config = dict(
    dataset='made-up ball-and-stick molecule models',
    encoder_qk_norm=False,
    decoder_layers=12,
    decoder_mlp_ratio=3,
    decoder_head_dim=48,
    decoder_qk_norm=True,
    decoder_positions='learned',
    decoder_cross_attention_every=1,
    grad_clip=1.0,
    lr_schedule='linear',
    weight_decay=0.2,
)
Rows from block 6 of the text decoder of a small image captioner, named by matrix and row number. Rows with one number belong to one neuron. Each number is 128 + 32 x the weight over its row's rms, rounded and kept within 0 to 255. All counts start at 0. Numbers have three digits each. After the name is the row's rms in percent of the matrix's.
After each neuron's rows are labels from the 100 texts, of 14976, where the neuron reaches its highest value: "fires on" is the input token at the peak. Only what is clearly more common there than usual is listed. The data: made-up ball-and-stick molecule models. In brackets: how many of the 100, against the usual share in percent.
# fc1: MLP up (decoder.blocks.6.mlp.fc1.weight, 768x256), inputs 86-171
# fc2: MLP down (decoder.blocks.6.mlp.fc2.weight, 256x768, transposed), outputs 86-171

fc1.68 138:173110173138126092120143138155043174141130157150174135181106136165156099132105162159105141162163123191099099111112165130133118155125082205142098141140134212113113116150082180133106154117109099158148163091168098122148112090109158130126187121055141066130176051
fc2.68 122:195154134128144101119122161115133134160084137140169193088144128109199083118127138138065118203107119096123047135119101162149117108134101180174125119069157149095152148100131107118179107127115114142058183078139129157125111141116110191147167081103099115164182123
fires on: "and" (93 vs 7.9)

fc1.330 078:112108191137138146106109149132205176112131124053095135118147127120114075136142189090090096116147114155158128156076171122170161134124161131176130140096114073091052152149205157192196126116134118125126139176150105107182155146150123140085162153169095124158101142
fc2.330 080:143096132139174093117088101126101100156114139176083154105100131165171207142133144186171116176170142115139128075146113144071108164087097152076152132156122122095160112121091111061115139127118131132119106117144113178175124198156205097137101100158142141161101126
fires on: "and" (100 vs 7.9)

fc1.222 066:112148124123123132130156130097153119089076132133140136189150074163158140112121162146090132155147083081110184182136135104109108145172161138130131134180112087161114111113120162118130032143158043104221074168103127126127124127126075108153120115121107070165118149
fc2.222 068:156122109150111102084103124104128123155105154159108149203087104145099123125092169195080050158110107131086112157128132141120148138110130142099112100102167191152109100161125165096158153123101138091099128142156123165182143110129087167138144145188115115137161124
fires on: "red" (57 vs 3.8); "orange" (37 vs 1.6)

fc1.594 142:105090136130146135112134151159125250141206119111134172147112141128116131162112122137161128128064088117149104083102176130109112133151146145147150092145160139111063109137150202162105171079148047139175178119091108101169126159148142080124115114114150088120145095
fc2.594 125:124171119120113135183117129081179162132121103140107105142056141109099141171137106160105105138091083097133106099122139094113138139126131152141140147159147132098097127104182143179179158138111100127162149151074095134081073111147111183114151101181131083115129179
fires on: "twelve" (95 vs 0.6)

fc1.167 097:124087137130136081190092170142178150141155106035094077100151167076044104199114077152100116120161080126146089111154138105171125125133073080134134112111189143118113167083171176114108101164116078143146139137154100081119127117187128104090113154140138091131147103
fc2.167 098:154128121166136136095120146170105094113167162125137160148151121136212085101055132104103107139180164160093095106174163067089114138157180201126183141110143126192118182120114108096100138144149156155163109089133163129147172096053142116158053107085123081141127155
fires on: "white" (54 vs 4.6); "<end>" (16 vs 5.9); "green" (13 vs 2.4); "purple" (7 vs 1.6)

fc1.735 070:082110140147124113119084126099160159079148159121088197101140141128146204175086091140166134112099083143092109124116139124088149113173127159167107090128089044153122162137125093133121132160096129096165143102120185192183094183132129087117143164095095120111167170
fc2.735 075:132098166112206197184128088133122186135113175110138126120171095132148119129062061153112154170122139121059085101153075133180136099093188104147141092156100183136095144150170123107099121163103127128078101088134107108169123157174137158120056121123169121140093101
fires on: "green" (57 vs 2.4); "blue" (36 vs 3.8)

fc1.106 085:153123182172125124134123157089157127103068128144182206119170143148142130140111166165114156142170116083180135117102072172139118125145097204125032105156150100098049165153157128125153188142141108128150123216087155157092117124094135145113084133133138124134173122
fc2.106 074:158134127044095196146133107122139127146130090139124079153085122138096120081148107192127064147112084086095150123107114121144116115119134086093139143106103134192175113112085070096116124072106128104146087086118125137132088147116134128143203149138124129173123116
fires on: "white" (100 vs 4.6)

fc1.118 114:089078097116141143014142169109083202142099135125107149182164106128201137151076125125074104127126136156112171125079166138092114175160145143166105139081115138103133174191124162115086195128086109142139198139093146161100136139132152103125148127115152097154134062
fc2.118 101:114139148152158103106137162132073126186087132111093135168115119128117170146141122116074110137100150114116139123089111084138114185128122191160155062075154141132156052126104053148092171147114164129148093140148149103115158105198098171075164135111189087161130119
fires on: "and" (100 vs 7.9)

fc1.316 094:168157127148118130128152187077106107116119128113143160090160118178158053087171157132176122147145109098125150110142104164160133135117101123140137114173155100123122126129079125084095105145109109094126098164140144135121126150067176073072168226146105117158159155
fc2.316 092:087147095188173139139072099143172211142160153165109182152060128130095150093128127161140119164124109132149144122111130075152115090130170089148156087162089166079148117093123132127115139121128075124114185160126124157183140115097082095127089147119133143105109123
fires on: "grey" (61 vs 5.1); "white" (36 vs 4.6)

fc1.245 081:093108146202128130112115185160041179119104145061108147128097123164101093167145107140185146125113115110131106095145169134131048140102087127133132123129119141107116106152154171157163109124151113173113153162184100131121114161182130107124115125082151088128124134
fc2.245 078:125155077167148158124165108101091053087125135092218158134126137149179113119146065158154127143189142141121133144126097110137064166115074172190120134122143105125174149168120023140112191184141145133142114102111121140162108129107176071141103156158084094101188132
fires on: "space" (100 vs 1.9)

fc1.652 106:135142166130106123108163136123163216133176175121098161145105116130095137167148115113158130087087046108160133097115213130153126125137149163169125131102101148107073086123187190168117128089102039112079191087087065143155084132134150143164173140137166102130109119
fc2.652 098:075153134121118105144098102075106169130119117099158106143124155078104139101137125145150111146084075111140124090131117141081195196139108134134126113140116146068112103133142178176156136070094147123174131103092152143156122134123107175116101108192207140106164127
fires on: "small" (100 vs 2)

fc1.137 104:108130145120115127100197125109082143129122113144089135135128149170126199073044158152134142091095090159180182141154158127099094074132206098126128143124079106091133168113161114136031139131142085163130190127105108080123105122123036092141098158132132074080080087
fc2.137 083:155116132140112139080098100109118148122093072103086148123121132115106068099183120121087118116105097084132111114111119150117168068164106143148086176121106144185101111100175159130112128048148131159138167110109197077184121115154080111045148114083140173086102120
fires on: "filling" (98 vs 1.9)

fc1.424 083:117107079094148075090094106123062112158144131122148121121182146091159076090080090099074128113177146203124166161173074130158104125141095160092187192166123095138130143146116108112097085174126117105077142137188122089132150168101126102049097212111109156138093165
fc2.424 081:076108139150171143146152145098168101110128096112135082181076110107118138146101100147125201130134108135179121096106132137100146154145142077114136087142101170117147146123065148116147135129171114151075187112113080132180169152140117043169071134081152139058120113
fires on: "red" (84 vs 3.8)

fc1.689 099:117111123089126078174108138165128188125139131091139077108132134092097130123088065157113160157146121164128075168124146130127071144080089124090144114149156131122112146086143143120113173145143048088124109155167152153132084093168102109124080156134126076137126140
fc2.689 104:146079135150122176068094146142131070081105167090106152104131098185167171118053094111066138157116089146087113080142111131113085079093135134178129123112134130167102173111084105146106108190164156138112114086155113146116107179089163146080101144104103107155096152
fires on: "green" (55 vs 2.4); "yellow" (17 vs 2.4); "white" (13 vs 4.6); "purple" (8 vs 1.6)

fc1.286 095:201148137163114099130143139108155147120100154199155128146146104188091094097119118092085145167039112022154125124166145195139098133151114154151046118136166137109042082145112131132112134110123061140148132171092153156131092176057128140150100166145104127175119116
fc2.286 105:141148096164141174174130133110126150120116163149123107104091141091133128078067108154159124150092107107104158124107115123184082161128181130113102129155079134100117140114118085103141101108129164110123080183140137139133125210115108084102171143163067147153116189
fires on: "white" (100 vs 4.6)

fc1.4 080:109132176128149064155111123135133158123081174113125130206069147105054146125077122135160116084147085142142130176144160111086101120167107157069105137118104097090134144124192127161140123092107098169113134147134136150105071106140133219166115126082163141085081078
fc2.4 080:128128048141165186169111090123171086147148085136148189100123126113153145165079126136118189115107137140138145112143154120130103101069241146112156143108089131129138144152073093091114141141165136121133125114182117164105138153137124130146092169122053193132124170
fires on: "," (75 vs 19.7); "blue" (19 vs 3.8)

fc1.376 077:128171145130169103149133149141143147129141101102087073133076129135050024124105141186134168119150046133127146175120161124174156098136073180132071100153124172114109176128146109185111210127103118132155142102088133115102155147130172127115140158090149185101167131
fc2.376 074:096133100109154121116161111104116143135116120133150147127202159138115205105085094168145121130160130090120180197089137095108131185086100164120097128119156169115159146126160063078086119181142194125209114129148169146097150127095113097124135085158125121172096122
fires on: "-" (100 vs 1.9)

fc1.715 076:077079154161144101137112117130096146132109140102128141147131082145137137104104113131077113146124165134182137140116164149129076155135109105122096171082159161194144084249164139176056142111163158135113070126111072145108140120116149118141138134164164202144113109
fc2.715 075:090113171146134107132125144182145114137132138145153083121150141122172154139131184123161164132096111155134174159133129129085121144119116178159166126101157081167150074088100123110136153125131165095078078073091146187106093102148104102152147169156092175074117145
fires on: "," (83 vs 19.7)

fc1.720 073:063117142118174137148187105129138089140157127161183078147151106124197109106119149127126183130180130119112233140111199098083106140156138147070102234137137173095164150214142130119151151131129149149064177076151148166122103179148071092189109152058114119148098105
fc2.720 078:116175172133116123137172101122151137148121127087113168119150175102119187139122105119124116153136130159140111134148157177176139113152128149217137114156142111131185113127113150108119107140109186060120121085165164130095082057173109118138103131144163144179139166
fires on: "-" (98 vs 1.9)

fc1.196 127:166110165159110108147106205125144079134172162163167190119114084157234141174103074131185164075108125127141093087119143167062092076117158205133127121146151165157179112134097172154123138119119038151122144121084090109122107145105155112124138113106118108134163091
fc2.196 121:131131143156124120187132156116086118166075120153150102100117140161130135137094119108149115145113112121179124146161133131112087145127179091124111100174176130180161104141139133149120145166091053092121129129112107149131114120190123124087158129121131082122155122
fires on: "balls" (100 vs 9.8)

fc1.101 071:161129102130152131096179140155151153083126186181141146203142119126151120178147101119150139141142065104133095067126190183110119092145052110162126132083121104149156151157168118150172084120143089141063062140135100141170170097118134144156108166073129126122140123
fc2.101 075:078117099144116163136056108131119065125159131145143103158209063150126106125152120155132117188102151095124079126127128160117136126131155129108152108133140144141099150099110141149133099210155180090120136098136131093175093138176204110149172126077121147162192103
fires on: "<end>" (96 vs 5.9)

fc1.121 117:148131161116154151124163151108143200148203178132114136167125129129114186151127131189112092169090049115155132094122243131146121115152118144136117104107137117098105115114111212177166133080063063136165181117103166126176088189131121148119165066076160136147158064
fc2.121 104:129113150129154144133137152060183164110107083134113136137163144100096153117159154118190096128056119121140138097100153182122179157135155156137103080105164142045076147106131170123155118061098132121161153165054106117079080127152126163107139104156167160078133169
fires on: "twelve" (66 vs 0.6); "eleven" (17 vs 0.6); "five" (10 vs 0.6)

fc1.469 069:184093096130127117121107143131121078137105158155154159108160130166198137063155097186127192135123111142122114172042091120087137119121119133110128138156151105146198181137161145080106121153135132136091139186132097086081160163113120081163099152140109111143162147
fc2.469 076:198138180153186156126099122117103165098124113027154078141091081141074099119095121137158110144157177134184165179091170142115096132165126117105119158095102148132147063147148188196127111123083153163157121142084128064147143098095094121102181175134177153160116127
fires on: "<end>" (74 vs 5.9); "red" (16 vs 3.8); "sticks" (8 vs 3.9)

fc1.389 118:127136168101078170092142099117150159117076160123067165156107085135074140075057158135151129100124112159117142144176169145111073087111127096122110106087077054133144140136158082194126132171157097140130149163129078090175154110117100093085094146099152145118139128
fc2.389 112:083104154111115129064130147123134154111112159103122174145198058148091123087143140124100110146108148102148136070137128098131151097133117098144147118077065055099141144171171098173106171120152197165158164150100114092064145146130152182129126126112214083146069079
fires on: "filling" (87 vs 1.9); "sticks" (13 vs 3.9)

fc1.291 121:112139115122127118117106114163097055106095151155146153129187086140157072026080148113108142135157109144083058135146085153114081139117135137076113188118115114156133153123091062056073106194140144134082128173135145109121142142090133095127111203100066093142126113
fc2.291 112:142084149112130121147152157114143183100206087188111087128049136101101125201136132095115152120096125080228122112164166144150171083187115100144190066129078128085094115163159163192173127047112071130113174086108132068153151173109127140128131133148170134114086116
fires on: "space" (100 vs 1.9)

fc1.702 069:139153096111106092085125121136138116110096116146137136110078232166148104076140132137115129167152137143114121114111138114084144145145147129141101182079095104145114162154124177157173095130117115097120229074163166139112107199149117123134169091112144066155145168
fc2.702 071:152135123131133104147039142154097124140133144162114127177149119136122130122166096107116159149128116144088072123164113091078136149161106126156045073122108174136125146107144135086099108166108119084105100222111144131138101119113038133065121136137099090124118096
fires on: "small" (98 vs 2)

fc1.573 097:198105165141118156095124120158098085150109181162173196157167142177102133056107164122073155201153115090145090143152154133171095158123165159109131073126145138135104198151091098113077157166159094120169152184111150124164127170075130130135129148117125093180141139
fc2.573 085:141080063202188142212124152152188152147115138145121136140075132131110163100170152134116063150123126069141128120078119147146149134147112147168133184182108140155097119172135128154174141133124097123038099138120140161161094124112098148106117140058068155164147186
fires on: "red" (47 vs 3.8); "purple" (24 vs 1.6); "blue" (17 vs 3.8); "green" (8 vs 2.4)

fc1.651 077:140042151155133144083190132186148168146115142110177158098127074125172170135098121159205081139192083076117163134124086126104119135183115105116137164119121149115118159148158143188105194099137094170101178148074130135085164122118163105120157185116141124154105117
fc2.651 085:099094147146156103148093124138145157131110169133137072112140127091147107067101105074080159106096135092090165150179183166165082130123108160167125119132170056128117188121150121132121092163138088153136063149139087103124057141215149141093149128145090143112088138
fires on: "," (100 vs 19.7)

fc1.668 097:152197133189110057129115176143124135077068132108120142171120118123142100122140152118141138119163154128139123154078138109169126162110087205182119095066144119175076161185178177127078156118136091126113115129116151140096133096106112168128136145099156196134121125
fc2.668 095:134173125125103137172097100189056142208117143105167077128119191132130092156126082160133109156107114089133115073079089124152078107098140082070183201167131146120133156087089108081103109161149112155136114067182070185197120173105187137136116130099149133160137146
fires on: "purple" (100 vs 1.6)

fc1.58 085:105161172149127149047166096129126140132106128122122193152139170127159132149159194084160180163157102131117096092110124138123137128093146139199134136159097141113097136149101090129113096100120089113120101141074186120107122113091120186148099132078133108179107170
fc2.58 107:116154098102102119141105159163079038103080170103165130110140102145181105104060123141101132163118098106118100136170083182128079116156143158102159141097172144192157130093054130115106148158093134136135127109148162163148098148110180119136086176079069126157117130
fires on: "purple" (72 vs 1.6); "orange" (18 vs 1.6)

fc1.520 094:151095145184126164113096144110153190086196133156135144143152118103080105116146129151152137136045109105195163119131142125196104105160081131162098110130118139091114104186184163113141153097133054104085194133116149105151145132089104068148176109134146143150165116
fc2.520 080:073132095130126127106139158103140163117114129055086100134068180049105135167114173105154112098121174200107171142103111119110143156159103164129134089161095119122070126143092112172079199096134109138132090123110113153148114072092130087148140131121120166132140116
fires on: "-" (100 vs 1.9)

fc1.484 077:151129125146111137148189171085177169117093094105123114186112089220137143125123162104136124106069143087144137113128135129145152071135125163167103115146140131113069138171136123147154137149135081158117164162107104160144130091059085130087085128119104096092145112
fc2.484 087:128119107159131118066075138094101072172117142162115109071153169129100115117144101130149039147163137073102149118125059159161122147092080120108138113141084123121118135092121085041100119064097150184142113102170119170188148151154126095108184100100177132154169174
fires on: "white" (40 vs 4.6); "orange" (31 vs 1.6); "<end>" (27 vs 5.9)

fc1.691 072:115100161068086173119060124107154075173079160152155213139230156137098110158159145111143166101114113061134093093100108115088142130109120125176128202182176169068140157129129118130159112172162102107088132141123083117131082145054108094139109163134171135109121202
fc2.691 072:104069090103085122164128163098179130101161085186139136084098124172139138152189119119145083087152112111161100093168114047106143094107116158146135110161126150111134092102147147126163160087160174116038103117117116131127055129107181101168149143095081134134132116
fires on: "space" (100 vs 1.9)

fc1.748 068:114068097144113128122155155045111089114126144206131135092079123153171150089107112163131148116055130135122139104135093088098127157135144082177081079108177130127105088180128178107157192118157101151135106126066157150098116167183115129131156122133126080120174163
fc2.748 066:105180140114157151114155126167081172143112142158079094054201119139109107092154124111118106115152106122119158217156147147099153106112150121163124101149114223105059130131137118144132186133151101121124125148117130139106190060140150196114141188202095176160123116
fires on: "small" (91 vs 2)

fc1.710 085:148115183119185116065187109138161091139144145130093194119110125139174147162150115142111164052087093101098182081116141148157141069077142161170181143126125106113102160158107128164040104113107129156098187087149176117119171096112155103146119100076131128155104093
fc2.710 092:096133125129133115159120116162124043120150167132140082162146094156059143092114119133091097181115112118096122091177160120140110082116162074171126137145188102214115113125147167101114114150093143069126150142137166193099112131162133147106119099102118103119165122
fires on: "sticks" (99 vs 3.9)

fc1.366 079:113053127091115091117152049071146147147139104204178174125138081107151150173109107156236113149114113122106098123185182122104168125118143128185145171135101112136065187088094119169092135134114132137097156156113134113189138156057155150079085175109115148070161137
fc2.366 079:172140129125115173179104157126126098104113120164147097101166151116121128119192143129105111037108158126134091159115110154112091103161165118150126102168123171123147150151177071152169128171120132136191103168069113113127117061086088092160141137122104127106157095
fires on: "and" (98 vs 7.9)

fc1.499 067:111132121126067054085142126059110138140147100118107139169127125193181125141141129072108164157128152127117094124133137157104115088159140191170137106173164151179103154133128122135099108135194148132118133159124154115116088108148169119169139184058127058118105144
fc2.499 074:152202091141065154187206128132152126131122192170049148136102074137099096100088136122087104130141140064108123147146116117147118126119140123099137112148141110101231081148072140157197087109099134166125138115180145119126134057139108113112110134126111110092168141
fires on: "red" (94 vs 3.8)

fc1.730 089:138102173157137141085160126174064118146148176126113216147127172168099116124084077144088134144133113132113160129152117128125123052106100146119128164134165167143170162077192144122055119185137105158154131091114166132181140145135163104121070126061117106120126140
fc2.730 078:079105125094085162089150178091123134121172150092061093207084131114118148129104135098097152121122109229108100121083122111129173115129099173146171111130071139118110119183133125135171093084184121153146131114099116128070161113142165172133138129106098157094069106
fires on: "filling" (100 vs 1.9)

fc1.259 070:142090111119136147122078140097116118088042159174152116144140166124199058171164112106148155123140144104102131141096162144106148103132049133072123133111156173141100097089097181150126160114145091058128169163097170148093097106161154134154116105122145093142134117
fc2.259 073:125115127139119135130096120082191135099072109124129072133148176077098114139089097146172073121128113112199088131118151105148115117125111131125191177159134117113176152139101094125151134141119158113223087120136084102177119161120159101113144088140141123165107141
fires on: "grey" (97 vs 5.1)

fc1.400 091:165100163073127117141113138099122143114083141089075100073150099152083149086124125170153098108072155119124115167146152142108135203145117125177091096142185125140065156067104072094150101162172070082152131147178138129102156126155070141070175199175169120104162166
fc2.400 100:057108164166197183169127106138157130139124144121138122133163120130157145132124081163148098152120102111100092041142145133117139104125124113102142178110086133118117162116140112106154183138155187209132117172036092187165140140119148123131095110071190130125099103
fires on: "balls" (100 vs 9.8)

fc1.192 080:141119122129128090134106124147027137130162112132138158149094132172185121137065116148113206130090115118107156171093159123112092133123098138123061112152159121146114117133130121138101122126157105157146130134058102067094125112099102098117118107083211147125161102
fc2.192 101:104095170122102114125098117104117179128116134093171154118104160136112100144088105099124067079156127145129105121106150160164077161180147127110126135091120117089100133129089143100107134154173118125095089189118110098166135148110113112093185152160142145166179160
fires on: "<end>" (92 vs 5.9)

fc1.705 078:192118138129145068118123074155092103127184201095096090172122135153158082160097084106117199111115048143144129145157136101120095112169072137149120130105141179114168189086123189152105151068169150107192126087151151129140133099132143165095087093086140117127107190
fc2.705 078:178145087115156111130147144104087105101145092156168208188110110173158153092160155079099127063138149156117158197092154147118193136158168138140144120091212174092069145089083158107140106136095105136127139100105126180119152125135145115104137132094111172194164142
fires on: "-" (97 vs 1.9)

fc1.191 082:090114099154113071107133118110121065083128152156173187122166144153165118114094134164151128141120060165130111132134090105098066183112110179095149176096114123201089153128098101056066124148204155145063152142150110212150167131070147141124160152152090107147081150
fc2.191 080:089136121125180136149175146153125131103203125142126123083117097100130155147112140094158096070154074142115121137143183132115152164149112129126176183158090085120077079126141121163169111132129072121145126129112155109099124156129080096121071133168164231103114085
fires on: "and" (83 vs 7.9); "on" (17 vs 2)

fc1.756 140:125098164151205089099149175149143175127195148115104243168128145143142146180121128135166103107078073123172110093113146140109146096094120175186132072155124120075077162136101157128085115086108086144172099059099170134152101159134157106141123124080117124133144105
fc2.756 151:100129160142127166199119144118116152121144115103140057119068171120099135130054108176110153153114106108141116102087180107117088114119176106133132153206167123139130124128142230123120142113138071122127110119125040145142130125184113177156131116119171073048149139
fires on: "twelve" (48 vs 0.6); "small" (37 vs 2); "eleven" (14 vs 0.6)

fc1.225 091:097109134106101132141163093154127142139121154181120190115182150140131170035131168140055176110173059146104113121149138151097127114135167111110131127066015099062133155148160118080084110137180107150086182125121128121096145111106093034114088218091133126156124118
fc2.225 086:185119158139107172037165084105127136137153103115072152113102119112100170135149090125121147095094111175162125181159130132087108120138083105110106112085105081123119105148138134113178131093088113167125160151090146089151135137097104095118181070144178143077134134
fires on: "filling" (53 vs 1.9); "sticks" (47 vs 3.9)

fc1.486 086:113134172108175122138208087140129134134185148132139095125121070150100201153077127172159079117112042169161166127096143148075140080113210115108126175098169095123103147119171151120089123152161128113168198155125135163123160106128088083107096132082172085115161131
fc2.486 083:161148074136165170113189131188134088168071155131105146092157131173101127030090118091096113061126132110119160170096117170111103122082138110137135151073104094115141114090112149112115136134079190158090106089096161073109129144122088116099139120095134166087133135
fires on: "filling" (82 vs 1.9); "sticks" (18 vs 3.9)

fc1.455 125:138131121122084127155107171145120067112063123174157129095163127129154030056116122125118152121178118186096066111153078131111090162126087147144139155121130134173146177120144083055116098177155154157082147142127161152138152136109131091140086180115068132164129172
fc2.455 125:138134169100115169150172164084160176094230119137115098111101113087112168188150117066158150105065126087175071124145153124131200137165127106113154123133127125098118081117131183208162130074113085116137139128129097085169152148119135159150111114118196135072129114
fires on: "," (50 vs 19.7); "space" (42 vs 1.9)

fc1.44 119:124077147132117129089140147100095224129177136091139155140111121158132167161118104131134123152072032089151127108144184131144095090161114165150122119146138157103098106104183205202089163115115088127179213086115099116179126170163146102143164113085130094130179088
fc2.44 107:086125143103119154110167121055155180144132056142157084102091147063096151156139135135118113098078084119146077118120155116102185155163103122161104103149123108108111118143127176155190127115122139146162133153103106129099109096117076196128128125142186103100176139
fires on: "twelve" (98 vs 0.6)

fc1.236 138:097108133104122149141203130155151148112143142150078179145119103140102172120123173142173181079121057136111154139144191161060128024123172125164180156095133079082127161087149091124074104155162130128110197131120144107129165122085125069124089149150154122097140130
fc2.236 122:165149094105139175196101103130162079163089136146125116081123124147084189070081134103133145108128103074132139109176179160107144125110127086061118142125064093145085095126152157073128117156153099094121160131101089107154135164130128102078140090111159115118167128
fires on: "sticks" (88 vs 3.9); "on" (7 vs 2)

fc1.443 078:073137116091169161149138155134131165128103153075127179094150137161069115147156120065140097154116052120082093105186117130193135077201097107163099129079170089097115150110147113106113133133116111141118095124192144128143092163164167108135125101138103132185133153
fc2.443 080:131158099089155081045108183183090077113189155095134154134134140137181187138110112185080142103130154123134109138089075123093113138117083124099152088123101098070148103086101040163142163074129142147088100172134065176110153168111148132161062144147124116079179087
fires on: "balls" (61 vs 9.8); "space" (35 vs 1.9)

fc1.623 102:118045151150200120057181167112099181188113115108094072199131127100177124108094134135111103148099101137149185108076151106092154169164102146176087140109132118122103160155115151129147162092126095106152134128112150158100132158145108146158167132119154107145108110
fc2.623 092:122111112109119102054097070063121131158074147133124130137130119113155107145181142140095154112138165141136142112133112102145159197130116109144152096115148068139132081135136096112178116172123178145122136155137107159095101152168095177119150138127168050095101137
fires on: "and" (100 vs 7.9)

fc1.336 118:088116152100123156120113161079100074186117114131205181100157116124149082126138071100094163121126115124118039093137117158098101093109074150137177133104174145115157135096104064184119079152191117167175144096126046122145104191121168068143129129141117082147148210
fc2.336 118:150094145159125202115089085183162107175193145124145082075189097109147113113113093113131142142168150149122148091118114099120061154121200038122176093174069117140194103128152121101091103122117123114149118151145149157131185150174172093123194115135132103133093091
fires on: "," (98 vs 19.7)

fc1.179 082:108096219122154058123169129114124231142155124106168151181155159106149112122084193130150179110107086088159081083142130135096110162138129101124157090119141170133127106179133152080109166036074113166071160085071093132121137103124125147111112122147110145160126110
fc2.179 081:138119162190104082122085110090142174105132194156185107088090125141063100120132115129108153135120085067122140175106112161082162158198084181174120165096127162092172114145154136134153154109135151176150101130123108116104089134149158149111126135113130125150096165
fires on: "purple" (67 vs 1.6); "green" (31 vs 2.4)

fc1.416 102:133145145098120131128180105185103168154142173166096141164139102162093217095117154111143158092139075160130148185183169130088110075157217102111171132074095086083134148114184102159057119136171129149153188157132135091167144113117055095108110113065154107113149125
fc2.416 085:141137094110144180138130090122171145107104101110066103046116113124110133145117136128087101133151104110128145104108149085095149119139090109105126151096126141176113076178113140102121111076102170177081143119147176088144103160133119149072104143082147136094124129
fires on: "filling" (81 vs 1.9); "sticks" (19 vs 3.9)

fc1.74 115:128120168101203139113110194136119184160117179105077168118099128150061122168074060140107115108086095112139110124156185084165059100123053121154118107171160134128133119126188150134090109175104091121197124097175130139176108175192152128089113090145177128120139143
fc2.74 110:113136119115161131097137132091146162094155106115095160144144141109128106112164145157140106108087129163119122070109138119091214163156097152156143104122067092088134153141114079104121139100137205163190107143113144073111100135110138140155063123108107141114102123
fires on: "purple" (100 vs 1.6)

fc1.709 081:100040126108163085109136143168101225120160117127096160130100107121084095110061140123205115126133107199150095113117148065082117146158113189168095166140105142096102123093147119082121118157143084108154140135139204135158107141099155062083171121101105128111113076
fc2.709 085:118144123162153138141062196080136133162164115161132122170136145157118108109096125125094160123175192169096130073108166128102118092107160046120155088191106158123120111127106102117112112180138148204132166051128048153146135138135135159127121166147097141171131137
fires on: "red" (71 vs 3.8); "purple" (19 vs 1.6)

fc1.174 129:092116109171124149076129193092048146126177113126152202164148143151182086156134124146147240137175130171142135143074154115131102137120073194136133111106147179108125126170192150104056108139130110150137112094104154124131128144124138121166085098098117111126121089
fc2.174 109:092122157128148103120107159148093133121142098097146121127176166149123136151091149132178098102138097157104160139178150106193124095116131170132107163106151123134116150131165161070098119152102105120106155069152154155103154117141113087164118153120142107136157120
fires on: "-" (100 vs 1.9)

fc1.733 068:129124119110113102122134097165152123091082177162191179109186125214155139072119146143164140125157130129143120146092081094119086196121125147124131170156160154128128140108134116127077073208140098127118093118128152129125124120103137119137128140127153108181190071
fc2.733 071:175100126140199101157185102088137181088121180140096038048073116148106123097192177140126066175182109123138123114102096107121100106101134083101125114179128131044086136072083122131103181102139085144142150096066091107103181159122092135096040097155125142129098122
fires on: "purple" (46 vs 1.6); "green" (28 vs 2.4); "blue" (20 vs 3.8)

fc1.235 081:133108158150085175100140126152150135143096122096126171126091143177137124078111134067091162152084142190105152097151135138161114132139121117157182120103107128109063134132103111170160127176193105127082102179132175090113155170135142128116178160109168152198164148
fc2.235 083:115152178133169128170143124176085120096151136118138184148138098139148162159176149054101140198134104119121138139119144174114129129146101169097165121094166147132107130184087172087118095079108155144083100116171121107153115108094111141159088163149141188110106099
fires on: "<end>" (97 vs 5.9)

fc1.439 154:134076147120149098116095144133116152153111159098075192129133155119084032113132101187087132132140058143144106132138125091114104098105050142193110117164143157104163176164215144110127128184073108173129136118168173175119092158170157153108128115108143100129140098
fc2.439 162:144126120119141110044156128147138184129186155116123175122173170093172113118154122133128117128077126202138114101090132119150189109130123168163140126071052092116132171140108084163121123079145177144121129070134147112165111118096180215145096123079115105122099178
fires on: "purple" (99 vs 1.6)

fc1.711 073:204135116131091115098101141126122084125125128163143184173151100125128083090138094191144203129149172104100072162115134147096120152113119151115114138109154108142080124147081193139166126080066070117069120119117149212088136127129096112145147164105201068122202093
fc2.711 088:124090141175117140173168167113180155155110152107172140076072111155153146163088169081155103127135118129089114108112136148146107133144105101135207138170071109131135195096102112143092120120164142094114089128127073122139163175163099141111102139121129166158152160
fires on: "grey" (47 vs 5.1); "white" (31 vs 4.6); "<end>" (18 vs 5.9)

fc1.359 181:103107140118148152129154175099115241108192109100110129144080143129111168178122132142170146087092097115197132122109196142129126120149115149148134108136141131064063088115162201175135126087101047131168146107091079111166118148119126128155120122106168139106115104
fc2.359 199:076154132135120132157130132089192199131157090089121111147076140099068146195161129172135081128082102105156134112121136087084157136149124150150157097171135136074095112115184166187178136093105094137189111145091120131117154117156083172120147080187179146101131143
fires on: "twelve" (99 vs 0.6)